config.yaml
model: "masked image model"
dataset: "analogue clock faces"
train_examples: 195000
image_size: 32
crop_scale_min: 0.8
horizontal_flip: false
method: "mae"
mask_ratio: 0.75
loss: "mse"
encoder_arch: "vit"
encoder_norm: "layernorm"
encoder_norm_position: "pre"
encoder_activation: "gelu"
encoder_head_dim: 32
encoder_fused_qkv: false
encoder_bias: "all"
encoder_qk_norm: false
encoder_parallel_block: false
encoder_moe: "soft"
encoder_num_experts: 8
encoder_moe_every: 1
encoder_expert_mlp_ratio: 0.5
encoder_slots_per_expert: 2
encoder_shared_expert: false
encoder_patch_size: [4, 4]
encoder_layers: 8
encoder_width: 256
encoder_positions: "rope"
decoder_width: 256
norm_pix_loss: true
decoder_layers: 2
residual_init: "zero_last"
optimizer: "normuon"
muon_scale: "match_rms_adamw"
learning_rate: 0.0037
momentum: 0.85
nesterov: true
orthogonalizer: "polar_express"
adamw_lr_other_params: 0.00083
max_steps: 22200
batch_size: 512
epochs: 58.3
lr_schedule: "wsd"
decay_fraction: 0.2
final_lr_fraction: 0.1
warmup_steps: 660
weight_decay: 0.03
adamw_weight_decay_other_params: 0.01
Rows from block 2 of the encoder of a small masked image model, named by matrix and row number. Rows with one number within an expert belong to one neuron, the router's apart. Each number is 128 + 32 x the weight over its row's rms, rounded and kept within 0 to 255. All counts start at 0. Numbers have three digits each. After the name is the row's rms in percent of the matrix's.
Before each expert's rows are labels from the 100 images, of 14848, where the router gives the expert most weight on average: "peak on" is the class under the peak. Only what is clearly more common there than usual is listed. The data: analogue clock faces.
# router: slot weights (encoder.blocks.2.mlp.router.weight, 16x256, trained with AdamW), inputs 128-255
# up: expert up (encoder.blocks.2.mlp.up, 8x128x256), inputs 128-255
# down: expert down (encoder.blocks.2.mlp.down, 8x256x128, transposed), outputs 128-255

# expert 5
peak on: backdrop
router.10 075:145119194110106193161115131128128118139154120131157175161080161089206127045155158119169161142155133066161122151140082163116090135095172093118082092116115149119137114132112135160135124139132125149126155104189166113083066138136131107119101172145148125153094183137178113163123121174138089108120120151079123010150149178123092154142078132146130131074105183099099122117062073137109110153143
router.11 082:130048150058100151151132076106092132128129135118140124202154140163134157129121125111114140147182128105112141130118103126172139109126136129099109117111203093138147120141079127127110165138127166148130153125142133132101158115109139087149154120152129129143154134104138158142111108121181164126166113171198123125151097101058108121156103152084150054116122113124092138106110184115159154142136
up.0 092:119148179155140113125129104080160153121172112126106118147094138126080183147144113118123187179163097158160102180171155088113138083077128171153177097088103112141142194109119109142116131107077132118136125140166077083116188078113139129102118119132107145165140120144107118106146109174123122124161141134118122143075130125150096068087123092176142147134190138090163097108085135143146151084145
down.0 086:131149081128137113137163141146110075114125194160133146081092107130162144109052105146106050088163175128122095126061120113159163134117107040157038159156174121123106139143130140118163121135180129055147168185131178159108138200100121118126106153160092127097095058144187151161119134125149132158112152148088158116139131141080168168115121111087130090104083146167083145185112095090065106119072
up.1 104:156163145114143133129103118122128121149166072136090172119117126128176138065159117063150153145108114109098135148142090073113120140069165142133179117105173136113119214096132091153153133082125077100070121114107167080142116141146052131123121173134133163169100134187134134162164175154162133104152101099071136107161142160210091133146182092127066183120127137071091136166134120139110127161121
down.1 101:114140122187103093119099110129156148115138130123180091134159164090186162113111132075127146136101136108170111107105095135116161093168110129145149081113123136177155074107134195113141150141138115145184094134108102152142116136120165084163156134093050099125160094094071133104100070155128135157191166154116161158113202109063122111139096217165159162118110126101145128123135136150141113100149
up.2 115:143132131145170092094052188131129159138139206112125135154181095145129137113122095128144079105053078133210101114160140085156081137096105080122139154133211143118153182184156130153106164117092089140154062127136102134099140215122119100167135116093063107200095062144167136138112088187104162207122115097070126099141139119160075121136111105099120090142124153160112107123093183103079159058177
down.2 112:176184186160140090139073043143176211080143099148170152134200144101146125164084134158085102132062156127108135074103170120131093226158121119087129106133151188181129127075104172095148133135104136172104126101081169085121182125119118098144092121129137145117156131100106086156170125134126171135138157101171095146120051068096124061076138134187110168132134152103090175155128168063135128163082
up.3 087:139185072109089103088163094111075147107141170181160079163119112143125117106129104134151129130202160117116112109138085129118137109170078130120131146108133170121138105141089133180187118140069154127091100135140100161087123084082145138093092125121101162154092106090101131130093097096116150161141133131165093125188156129106133111185096161123113117162159117129221137109137054112130136185164
down.3 091:162060121113182086165133157081134130116095125098108129096131096146149160135099146153132102140113080144123100069100113085130124137125177094121154121151107114156115145146108112096111137154144131161144178167143130166128088154116138182201095137147184142084173104118161176150130159154136125095124123179093122162097138069120140195100138139139106138105177110105092108100153162099095134092102
up.4 094:129119110087171140114163153082108102140182127114131085150100156142163153135108140146073176131089044133093169130198087153092131121099140210116121117168170068084162190139172070097081157104183177134079130125163130098105124106130138164158123190115113140104144148123087093075097126155106150093186084143093130101114114066140128096120085105102143179133148123114121134191169130165073183123118
down.4 085:068098131158084112156114077130137129088120115131084150116150180109121092117132123107119087150202235096138073206113128142186182159143146076160136154110158207137113094152092176117169083152132064150141136144135127151160148152135108112079122127139173110162134087121135158143131160109177118153122166102104125169135120103125141159101154096125104147199107133143093132076092130081144104170110
up.5 091:226140062155173153143142089113142121199080140151107109140107119127170084088169196162087154090106111099179088121133124063091119141117079061124165148142147173108136059094114117157151120141068136119167094151106089210190203129119182148121153133133156092125121178155169150063124097129098131155119128090093095088123123135122100133149153103161058189119135129093086149174112106139104166130142
down.5 095:168181128134102133122172115188182096102093165141197062171118166139119136124159161114139111172100089112151112113115152070086146115087112137111137137113144087133155214122075139103167165103199091152105123088166111116144088138080146138180114158181120191120148137179094127097127135182049110157163126110112067161142116133153170148097133083093140140109089194167153145117091133067123094098144
up.6 129:156113104167139146094117121148192102106141133123134160134103148111146143138135094125064176114112142158114129117123146198129141083120086118075124148175064091119057127073155096143106090101124072176085148112147091105177134086161104112090122161146178069122141160120137126130177117150140127091077104108143134114069091138140160147161159093176113141207084137123160156144131130166107148095140
down.6 174:103170153131149150144156093135070151086149092079082128127149139116102147097148122097171094170111096139089083112173114078104095164143145138152156159096156111149185157182103129079098146193153156139133090142089193148149160169126118142138117097089100142141101086138064159128069127089179152124155145136138118163179119145105138087105102153127138084083160125123118097168140126133151119177100
up.7 138:099177117130095073085128138140115181102148126124103142188203104137113105129120144149108132128078085110145094125133127131149106175086079109135175161132182132059101146152200190153115117125108018100137119112122127115153163179133137093165124103079086107180112121125131136139116176163102164145146159108088099107197132153134086136116122142126145156167173185102086174174107168076153158123184
down.7 117:137124151091120132124053109123169161074187159066102183182136164111143177145180149164155115145122125137131127089155120132116147088134140117117095065225109114150094091110096188100152116139148148150110133156120090122157125088145110142105066114223119140087078128160122075099132072061149125129135112141153057159168099167111146145135140122190127136102103130061143132178177092105131122104105
up.8 122:129180132152071087162133161143148144124132153082147125081144137056179128122109125148148138129082140128129148173137116146110151106093185138135128116112101136091119242112181128152140133101114052124134140124086166163144083156115109136152110083107136166158079169112155118127158181138089108144092143087091071140179166167174127171066154084154149200124118133096132141123125095109146159120135
down.8 114:169086145138164130140152094107064103161119121113087159123150129146151131078097158077131158102145110133116138125134102069133148117131106196134115141114130111199206142137087153123135117174138198108151059170105139184123134174106156098151109169120108110138113074136083132080063118098167129116144107153095091127159078128158076066126126155117111084122109175110073114150132088134124137207139
up.9 105:146176095150167098078141078172103121136121100138107111176112071129165100059127148135115181114090109106116101154152151144150098165159113126129167136105152088095115162100073147155132161076115035101096121145100131117109154206120130106121149102137167128100101141168135112133093133161172179103136104057110119128171132120120124164091147152069120180149132160075064163154131147122080108174171
down.9 093:130169155163125146161094142109138145094148104149108115169129177144102122137141130124154114157104125141125130084142100087171147144140153150089119125147112165096123077140154099124150102143164168132169140138149105121131166075106129138153099128200146119081154099044112111123152108149101089154140200191153121156121083144187140072181155158192150103113110097130186176152170129155146095126058
up.10 103:100114113169184136093122128170150028152065119142116139096144137155104142143144150149105150111152121125094095108110093097129097146144145171187165104157095153057122081129168143119126145137077128108107113090081087128132136159064140087158084122093080165114138130124157159198207187129127105114035076151156107090168093088197120083142152155100090115146121108187118156124137177141110115192096
down.10 104:097134083111129154113140121141061169115104145160129132171154046125053139115101068169106128099194114133145169150148111146136114076134132128137127130113158076115076094097086114069130138124120095111135157149130064175126120133160149114099166109142176047102174109119148091111064123126159203142128101107164113129111173119125139137129082121087165079151197147142078116117141128142109173125115

# expert 4
peak on: face
router.8 106:164147149089075076122133156132142169143134101099145092200124151091195100141106122131155189059167093139186163112075145157141118135139076047145128088088138093141110136086146142097127137161072142196148120101133111068140155142118147139060114111095188127074182149105098112083089146106150152161074158134116168134101120119155165167168157095147107120140164169135146163097137116198063107115131
router.9 105:100144145121126120127113187162131173163130110092140110128115132141144100192191100078159173122178096096143117186141135150107056135139101109090134116152041172170065144079211092139073083093154115148128149129159081144122128087116155088124128133133211190135172117118192113130077116135122093096103077119093121132124136108090155125102180089141113131130173192087166154124139109157120056131167
up.0 110:179107141151148176142172143148185128157152157102148136169176159096097139123108126044101046109148150154155143172125188179153101163107154097117112098155084082071105147182157145178157069161181141108142164153102145110119141114095124131100153128093142097120122157123096110160127149091100163112115070149090086130139123096137172168171127155130130147139051048104141080080108108144139105087139
down.0 099:091162141075142173123140129132115135112178143129077086166073160128125094121059092207160176132128133150073181188187176106077124065071109081159112170092163136121106119131128118076102105171123043130143126115137123042178152129142141134125108145166103131183139119158115136101092118149179106115171147165154131116112117079152164142125133122092141139131120121211150128155134161141173161153141
up.1 093:155161081085123167109195134171158154096119159136148190196175163115130122190143128155107101139136093108170187145120152180036123108158071150139082153114141105102069161085192099115135145116147107158103130094119112122148113086126105182196167078139154126122161121155149197056142103138115143094101131089081175138110112154122061099132107152095097135109191060127093076109107156164092132118132
down.1 103:098122137117168108134125121084092140121086156138136117108128205135084088154178104098162116159141143141132087100160145143145120063088135145124100157100089170175185124145122110107133163186112170138169094097108176137123138149107123083175105100177090097081139091130114099151166139089154156095142134132136152150143150101140075122113110138149153052106063115147119121119095071131168095125117
up.2 107:110009121074161130098084148111104104170156148110162170114116096144095107142118087174164113150114104103124110107090146167129077111188118076117152103124149042112075141129130163097119159187110133193115144123101142145167131159111101101107118162177139085135107154113120040153153144136133117149128081090132085097124151121122128118149131133132154187098133100151123196117092127156170125098132
down.2 100:139190128165143102145159085158153154110127078181107124172128107109130152122092218171118145124150130094111087108106112102159153170186153144160121189110137122087130141163146119167108112064135133126193123136150142119133124089103178062149070146155097158143081087158141201159093162134078069082091137110183098164161108139134108103137128145073108076139098164099120114194102142127079117166154
up.3 120:146098117158169135083110048143127128103133168135117133140099192087121155172130161150118167157108161166125130155120102205092118045147090058103144160204095109123108134058109129162123112068151115087116198126163150062137128144128160142102077150086137089073099094116157139127131094154129144130108112098120111100109144115136126097149062136124142127148141140098127152164073091131132140112156
down.3 132:130066075079107147150097038105155159154112094193137122129168108121154114091136095103129111083127170112165072120144143187105182154118192125139100118111101114116108144155107133162196160124100145136062141139091097126125094132122093100180103116139142128098074118157147086101138155199119088052195142130138103133092161058170107175181165113126145100102060109088132132100120212185164143176061
up.4 093:126168061143177136133132132179171140103111177127183077059171121088114135172124107138119093127174155129087129125129137173103144164158136173115054101130126154145101124161145101146161116109131148119136156146182108095176111084114089154155096148098116079051105190100167172133165123110149084109182109100169153191140074071107125130105084111136185110134123169129149170149095160172154124116113
down.4 075:152097130120113127122122104104072172170084080148085148139121141145150115094089129154110150167095126087179145126118112131181087130150100063203144168148101103138127104121112173146142188158130106132119107114051128179147165129090118128100160128132135177171164089126095145116092137133100121189088135159149129070156141175140093076099120108117157122100152061099019162129093104128106099124136
up.5 094:111138083100187055118161134193120108105095153170074135120133100155138125137160101158138195133142141163142101060110078129143181148167099121157140160134104191107128051129112179125174093047112082166165117125135142144175122126177147165178088192086144098126134118120106103110165169171165094126126120094168131045094176127125070120196124084124132073087110153094125131164084152092177146153100
down.5 088:100171165156065167107109150101103164095187128095141076078111115112108117133156143102134153130109149129094133176131111175110097083077132097101150153142176076172137149143186183115103130119213124090092123112133098123169118128152109196182136129155095132104107142133145195164102059067121137094171121155112157177186104119148157088133120113098070126119120059095180040127186126167163138132093
up.6 097:094063134139145141135143125134150091103117137163136132181110141158111151132115070166047184124091150140151094170091105105090133119147205184078126163141132028095141121108121088121140169154097084176103175155124125118135174126153133086129072118121080100103075108112137148112100062133102153141176086098097089104109129107117159109127140168093119184088069137128153161156082115166212172187179
down.6 101:141144123204113115090124125154145119209112081084174180150093151131071144134127175144102076119095137135159095127172118130113136130161142104165120152069074111110143140110138140089108122097181166103166090114149125131105105088051130115076101128167160211173094147151134159147156088109128100158073156168152126146139121217177145134089115073089103136135110136156144059206107131132076071100157
up.7 098:153098142165137123151126145155147048109113159151101136159102124158136180144108141162046112080061142163111157106113070177121170127138159117106146107088177124125105115125162164109076184129091092090111144053139162149082093159179191175112132105095146098097115072126122133101133198155142127105103133081141134164114165141162112161143087120124160101115094186114134153110132114126125147109131
down.7 116:091114143160086153075068125091125118078089180172132056112072145103128151140235112073135086132129158143152185129182161117082146139078156143129130097123137087143133138112098077144146094107150093143094189140145086095157093176114137135098186081151062152121103203115091113136140145151128116119111155119123124141158127134079105073147133134168150089196110107121156149146082114116111100158170
up.8 091:131150139145134142113134056128136159096120139153105123061139157139105093134087127109166093169084087154122134107134129079193175119145172117141162148098183153124095181179169111144125070124129095132128113099092167132098133138081110131149074161127125101155159148116124149100115120069143130097218149162125095172094088081126136157164083142117178154117072095112077102122156138086195168156083
down.8 091:129145163125105152148173168106134139157157163093132131138152095136134115146115126166109122089100104113172138099134116161136124179147105141037104133151157141140152066149117127119118141131145146052165096158104127137181111097150073150193152143121131098086123101098087160121125205182103117183067031202089145103192115146184109136074125114121083120059136113180190148085127153119098089102128
up.9 097:185097095117125100156165146156144158159141186103134115144150122088175149158177047104094117171090146073170161148184138113122136157138072135181119164071137138107154128112116142149113171147142129071062120155171110061112122114147065138128159128157079140153144174125148110143108136192179146108091131180123114113068104184190100108171151106124123149146140198175109162082102058126122186173156
down.9 078:110055140124169107131125086134130099097132142121135135058078142128087132137079168182142202117177166135106119099050107093138070171134130111120088119123119158154165121144139118096113084107133152163147141045100171190122104124130139158128125120116162155100117066118114192110108160143160110116080061087128190156147103143120151117082063171184129108111078097138110112153138183148141193177091
up.10 113:115125095133126113158104141127124085092109148113095142101106130082123183145072100133147145137074164143127135170073140202102189115127134129079155146184139119173158144133103155159095102080099122160083127112092128086115106121195068124134130161122092102169063121161171205196135083156128180153077081063153123160153114173078112141173127157134151136143141115157092139145120145086129218164196
down.10 126:089107136138061102103028092160167183092110157134055153134144082134127064042091165125128128084162176188105128203110071169117169119118104115122112136107112143178123154133146117148095131125105170102102101131112117147077072112176090080144095174135150139153107121127107129126145037186126177110165137189072117105126117209111144156160145089171124095148080176161113156093164139129195170155146

# expert 0
peak on: face
router.0 101:172123145114156166074123173087173086090093123175127180096157119097169108166074120176116159115099104112164215109098141166145149138149166133168135153218099085136074100132170103108108157107096132108125151131192133071145128116135157162064145089124194056116106201148120141099076123087102113114130081160152189141099137097086089180103130104126104126137127106108140141153137116156143126117136
router.1 102:135101155141150140116117110101227118121130049062143165176142140082162115109206113118203102156144099146114162132132108164138095185138087097159147192081128065150077129101154145088167193146161099087133139111062225125128116074112107123141141118090143054101161203154136085086106152128122127141152160105137130140100166166183119163126132115210116113116102092090133091090136195138142139152116
up.0 105:148113134140168114130153131097132116179146149135176107070103178182113078107115041142140110179098160189124087107136124154127191141201152140044117124158092121081059102068112127102108120164072145187122150117052106163165117128179154163119137198057129032093125134111086103122121145139130153127169105125096060146151168147096118159115167107168120125116167131131156125089151137170184150112100
down.0 100:133127100132120156148137172146094105147090137167158152094126112150151167151154107167120149103149126121109124126096134130103094145085070040145198133114135099132137097115143139138225108128135090182107146209166151134067117133136128071174104152180181108160174154124186111120147150172122086184129141151090148105092109117119101170136150143147170163050098167093076121088106136101188155174099
up.1 108:132178133148110144171106168162086100115157171147127121073094143112058125062103083136110111124178104141154146169187135075135130095086188127139117150112138104138208136119123162113122128195153113163092130109134107147150107132149104083125175119106073074127124126110067136098174099170137133101148117148142150141143128186094122066113102137117118133110105159148079140174134097155117192119062
down.1 104:163171142178162140147164130082164094157144103131172103091106133118196114102162140084143135102055067116141137083112129134074117162153124172190050098079106142118094113128159125157068181070104065151174115139077139093097120168120176175130125164134171124111134158109164171180112115150110152172116166160171110126113096109186098165119158177117132128107123096138151110107147150122122049148124
up.2 102:137079097115171122169079076146114172142144155100120154083155105116106108105160122110152112172142178159098119118128118140090167146146160080176157125146119180137107143146119157106107142145150145077121116184077172159158120120072118150079156172144187099096146111095088052104062131154117149125117133134115134147111104168135079105087159152159085101176171101135120192131174201150143150049122
down.2 101:099112140124118154082206116129120106139119105133142102101088119142144091115090127077111118114152182138149075133088089168100175133153093106059129119120144090134130100153101090146154116188142077174106182076146104139096062189117118104162203096165102135143094123134172076112136117124167074171152149100124117129178115080134116124126111121174102131100066083103091132142127165193144112119140
up.3 097:114135097180199096129153124087121137125061176183177150135105148069091154154111108171108084169158082157139129077142138130189178138144097126151138111079112098176163124203128160138124135140130158114152155111122158128182073103135097145150128200084117054086132159149069118153147119145067110113155130152139124138107138112142138096087155154131100119111195118088183079101160133109197179107111
down.3 097:142165118112126105033151139155112112109184103127089118086133160186153152113138158144169094116091156111113109118140080138068102120148146101110149157160162119078109097078129177094132126118139142141072125208129115174040194131158079069127157081118120084109070075130107097115107087118144166182104137112165115137127150132162168152145070064147179114076055117128110176110175138147107125137131
up.4 095:109084071093087098157150067189101110134123171167139087141122134131110154113079158087094130132115139158127107169113102112195128127144087120150098097116158172139136153162116137054094129166079131089084164087075158152150079167157134146087124154117152067083145129110141087153147180072112133107169152151156101107160121124105144141171160128076164103139069176188087124112122043167172121145123
down.4 085:216154195157161203103100110101206113122127094073121161081148107133119127158181142106117123129109072125139127074159114129067077115111146126143152111141141054113150034142123126158113189098132141116149118172172101127128166097117123131166173087118155175136051114164116121103177074166162128189114092184169135116169138125129119106125105176170155124138147130096176115149112193097123023126140
up.5 097:132104120120196108115163173134110075143123146186128137164113125137130137092109110089183158115088068148124151090132115167165120135097131139082148082120158078142153116089140159105087139160101136143141102216099116102089088173124112114167134104080104164131127106150122089160146109162145084183153132117119098129148140166127114131125141190118087109133135191108117220177168147124146164136151
down.5 100:095173131121118111120116137078153138119079170163094119165096158086131147100134074102122133065206204178143127142161104171081119141123147108163108123123097132175131139134081066080152150070167130154151105199110130127146134124130131130147120130153125127159145100139112071145137140170167130125120097158133088130107118201097122188143081072129067158117164152127110104108118150118152183110149
up.6 103:134172144172147139090089106158155181123144105080089127169157088045146117126136144070103090102150112105124108139171105174082136122128098149097118123089139186111171166159123147152164121156123113213155167147144087121126117134141156105114195114162111112117155128107147176157126114092127130119161120166122095150151131110128125122138140105161085134131099108097123151151148061140145130134210
down.6 106:121109118051140160144118061161089103097129100106132117124131122159068135095077137136171121078082170174148151148133135150142146120073085157105059173139156135133109042177114098149098181079176122106157140130163130150155121146185086098185085174129096150143090139205116058127161120145127116227150117116160143158117116197091123129105178159126123117131154130137147137134111154159123065127068
up.7 129:112101036065153103170124123123072121141105149067113122113094134090082131149138099166155107137112125149127104116138145180122149121163096129169137127118161128174186150080114127154129107106172149110090141159078118090137138131148105138110193148074080123101163111136112144146097136135140170117166117160148148146123107096108163137122096172071196145187163086119109103089158134148136164129148
down.7 156:132132051093090083123107129160080169152111134105063149086151134078140084072077129138085119109158093170080120142147165132115171106137100108115102147092210128190175139149133131106108086107108118103099150152054143128111119155127117152126128158121097142159133104160092098150098093202165138150155111110182132149113153156071118148186133124049102131167118145157093127098124133138120174173141
up.8 092:081167169166131099107151127111112101132137121117109127149091157166120152104142080132110087180153164069190156114159149095175138181141130159105087124120099141119147167088110135076130111132110071168171102115166101127144097155073160137161168138184130192152122119062164123138095141110115105166159116170121129120118163068182101097154153099095116073085155059132130123081086111178154088117107
down.8 089:098063124105147151095133040118190153118109204181117104167169173095106077099129176141127111137146143140051097166132117105118134058149105110137142110090093173120166117163106119128101100107124206111059149123111127180101146135187084087126048176114153100127107094136112198125148084108130172121114124159116121152107149167117141115066124167122116108116064173153133129122169111074188191147162
up.9 093:142096063103099095131088127130164119168148101140164130107129148185108127132092139102043171130076121179102086156161106128145110179146117090120129127160098141120164100168100184116118074086121132160153142120123151129134192156170107132162112166160108198158109092087106070137083066129119161116094087164085080089125115198058137136126143094156188140163116192163106170142115108115093113124138
down.9 087:069143151154152179147141107102110054108122169062114118159122066127145142120146088118116144095172105143160159058097183107123126127124142174140120059094195110138132137100127074161163146152114179109101126070161109108179103116115139119114122171118106109132058135113131128148167162175093113139191128138110169154123128123176168060151161137142142196101124152161180110121076144115109124085093
up.10 099:079130067124177060097136140144119132180186173122125133135106119103163121137131145183200181144154185126146194085075076153148128055095149112117088171085154160128200162139085100159085105155121096148173122138167157084133110133093141116124107065113104178163155131145095101124161099143100114123115094081171127160067117145128093130184127086082147108135101149118201159111144137171166176143170
down.10 103:115151199166107145156188081087102133118088189107099070162074164054082144112083108155095111105100130185105157135113251152118097108129155137168122128108139142082141164123114164146092110151154148160100148073124125144073103110091123160147098128103113134133147118071174178112111144136109125155160157130168110136122139097113140079170133133034104104115125074095077167111155131103179166072179

# expert 7
peak on: face
router.14 107:150158136138107130125172092084190153129069138113105103169124097053172089133145184139121109123131077146143134126142119131154128113146073170161141093119136141138088150122159099115137133122159056142139136185085154188145108121125156140122131092130160072104091191125132135112157115111102102174158123143142146133170117108135128121161117095201138128112096123136068132178172078114159148121202
router.15 103:115175125122131087069100133152136139134082132130143176114171115138096152176105135092118187102154030128152088105175155090098122128165130142114134085156150106148141119140106110176148155098138154052190158121072094138091098156062123104075099140128136159134124131159089134161090109135127108195101162146105108112119137088137122085140131077190138076183126149154110129106127145121136098155088
up.0 089:153145141148112107107118162122180121065152154153103140145106050169066143196063143116087171148092111138139129054130085028197127139168117135163149059095140075083098159145120154094113176148103111136177116139134072127141120101107112118118129116142119152188170096116110088109118174126119186166100148129144126130095114144197113143159120134080150133078122070184142077132096153107130140071095
down.0 090:098195139181106148098158120074121163106093115171141127135072104101127120125151149130144073211145183188130139138135105081091144111160067079032189126124085130137200143103123140094110141231142161098113201137105087121181105168105197084150111125128158145129191124163095115072121056162108156127129089161092152049095122150135129125146163167118110158117128141164098137155085146130120117076136
up.1 098:108139167178155146143099141190176163090133154155101066192110144129152093126166153183107171109136150121132086121085100052128167159100096068130168153127152116083133174146137165100143125060090126171067149106079125047121134102115097104121135069147128122104169113140102106117118108148133122203182175083142096090153091084114152134121120134157137132159093087151122117139189193105118107123151
down.1 090:177119080082146150106179141141110059149118115107132180104157098160021162152122142103161075146130091145127119149198179135105115160095133135104099132147095085129108082136156140117173150150153110064146141144123111158109135154136102111127146186127099127104102092102119112159127175162115135137120208167098150246150174202144105117151115062134137100071191127114130119027164128154147120156096
up.2 099:197116099139107177130102134125176139120135103156083109119112165137157142153214164181078110141118127164109126124123136102160116022145126125117108151063115093117038138142109105100121083163149103125124168066164119118087128129094084122162081112089155115159097116156102166129108111139095105132169135112124103133115123168188069163108103126085134086104109126140151084130158083152109136161146
down.2 093:076130122116116117125108099075089142111138126185140100111118146097080159078107085121122155175107125109090107175158140148096139128142150130161077137129135093183126117135143162109135194086165138139149122127128168115104122099157116156074109127103106104112141096191163169113157074097147071130170087159184175135150139118121160162120153106084135172145100165078139159121115162101163093111097
up.3 094:092139110076144115147120128136148126089092167120115102165202111096187103149184114192146110135094117143151227149095111109097137113237117066148136154135123119151121093154161058090087150146092097133167130118079141112109146173132080119186102087129105140077177129094101162098115131087175091153121140122137164133148150109146123160183153100154103166141168088116118040052148128140138126157126
down.3 105:091080118092084159168134195147121134150125148061129122096133116199058124142083126099146186130112139198091094154133151098087123139167091098176067232197144179141147107165200177127094162098101169170070077123107134146153109062090172146121065123075168117101103145158128173114124132130153134148088098145124144110107115157118142118123170140151089107108113154103101172139147128144091122159117
up.4 091:061157140111106128124122106143147096169194109105214113055187134144113094091096102148148099117116119086082117137147171098145144120148171092145118150124126128069148083198143174115082151108153131176154109109125136151184183142131142148185095079175162060114114119135115184091094080094126139156144133135124126114146161115121155140154064146137146121094159140156141158152116161126152121107119
down.4 086:171152071150150137109139102126122167111050169112082129169130154132114125117091144128103106082120155144150098134178135184143133164090139129073114093144105124146153148103101105144186079120148118144120183117164190159102098100098166124102183122099084133138148106134143112132152153167169141115138087161119156108071106094125114099091193103150109119118121115117154152072105073111074147144172
up.5 086:179097086085137085081108123118109115122096113107153129165135125128125157106102076160110066207122093095160123149147134162094070153084118098120168108190163084145151122103099171131156138140182160171135151171200201121097091126163079091114149066076146153149130114092120076127109126142124155134123089120108158136133084095151137119084132095089172162147131158142169117163119217138120139159100
down.5 105:156133147169120154155116152132188164105196165122154139096108175099119167145118146090140086132180163088166131118060107132180119162119136118117095126137112126193129104125172091076151124123123119165132112124120101183163121083077116196108117124196150142138163174177130100119154112078150118153170108092112136145097175131112141095141132153064176129083106128104159155092089120122142075058106
up.6 093:227108167068094126145114078158161128121168106110153176192148150077112131133175093147162129079063123105066132201189096148117041080121063123139088115081107134164127073089146126153118142095112137145136136122087109139161112154139064175173107144044148134145154139126134186106122118104171122128158150121149135141136145125085166079092126145131123139064112151102111148135193153143155211131167
down.6 083:082142059163153153125124179058106101144114172125144087127118078125128131090094130099109115150176154119176142102138141075173188127102151146089160121208143203093187112176089166075090124167119139152139141137176092096086104112138157133089154061170123137141116138150146107128127122138079189137140114194070120132159149095152166169136091112100162105127203107097124144126081122155085043137108
up.7 094:175108174096137139138113137150119093154104089150092106086104144113118145103108102100156062162103140135130085132142125160175067166068190105152142111115194143088140073122147143177095146134154129118092100124112183106122101103189158128106107127137123137155028177146096153147119124140096148153117163132178098157085162127158086121162128134152152149038119126146150129098111146103154172077143
down.7 088:110115059129148159171133167158166138127135163096156091142096143214048135145130108190144156133118146141149146189135121101065119140066093084155160136196105178143140101150100166108153068145094074205116103148085159134155143097081145148191138097126102158101139139121158062143116182182141140132138111146151111133155116166138170112078125137136135143171133142149145136121098117087112110137181
up.8 107:160131100101106190148110097132148080123159152086168067179178137121182059106123114153097134122164126068079077118128112086118158124138133077115154150107125115124093117125145138153086139131138067101107106089127111098195087097132102141089116135099141092123165146133100094091185120113085121124146180129123141206103155148189094170143171152117118155118139126116093152134119113186135078150162
down.8 117:119084108166102108131157122143146166120108147128126113128118178120152148167089112140106165105080209139181092142152149139150140162097104121118148138104168076168127166123077226085102092100168149217116195145129173101114105084133140131100080136166160098130128165164113124132155068109151166165065168056120127107076061140145118106136123133080124154096075128136169073126137115158095059124141
up.9 109:095122119127112077118082109090082124132103126109163066118148084109138160115110136097078120164126125163136105119091175085187115140092083162144186100100145082108119192113134137078032121128103172089187209115191122085120111166147182145109099090108119103075078139137111087153121138103137191164075166095137146112117125106131129185121142125093202055109184116159219138143148110105108174109148
down.9 102:106179138133123160087154131080127207151118210121155096114119068071104195133118165159133109093184192102203170087159189156169193120181161097136146107084096166143096125118121136140111135109171110140105106141164097099131085177131158063219135133173088096150180138075157146109072119115169180101102113164077147106147136117062104083144129131072111089177133129133151130174116097141113100160139
up.10 084:075155091079105113177171086090140201167182069134133132116101132156103140152094082121226181084121113114113173081099112139098158144135128161177124140145153150099139152135097077139164069172114158110092110107167140142146114166142111131184126074152126089099135135174082087107130146139154147128128106139168151130095142114100090160200154059152142155116154163130103094113205119133125144191127
down.10 117:128143145135141142131154151148137109180050087102172170112152077124155096186130118113183131116165078084158072094131103094194154094163101084196170121101133106112148106125106077185095111119126140082115086145110123125114107172124083146166151114103152113146120157159101126116156170082154040101178119121135165184117113127148070100182132141169159196093150159114103098123147110054130164080109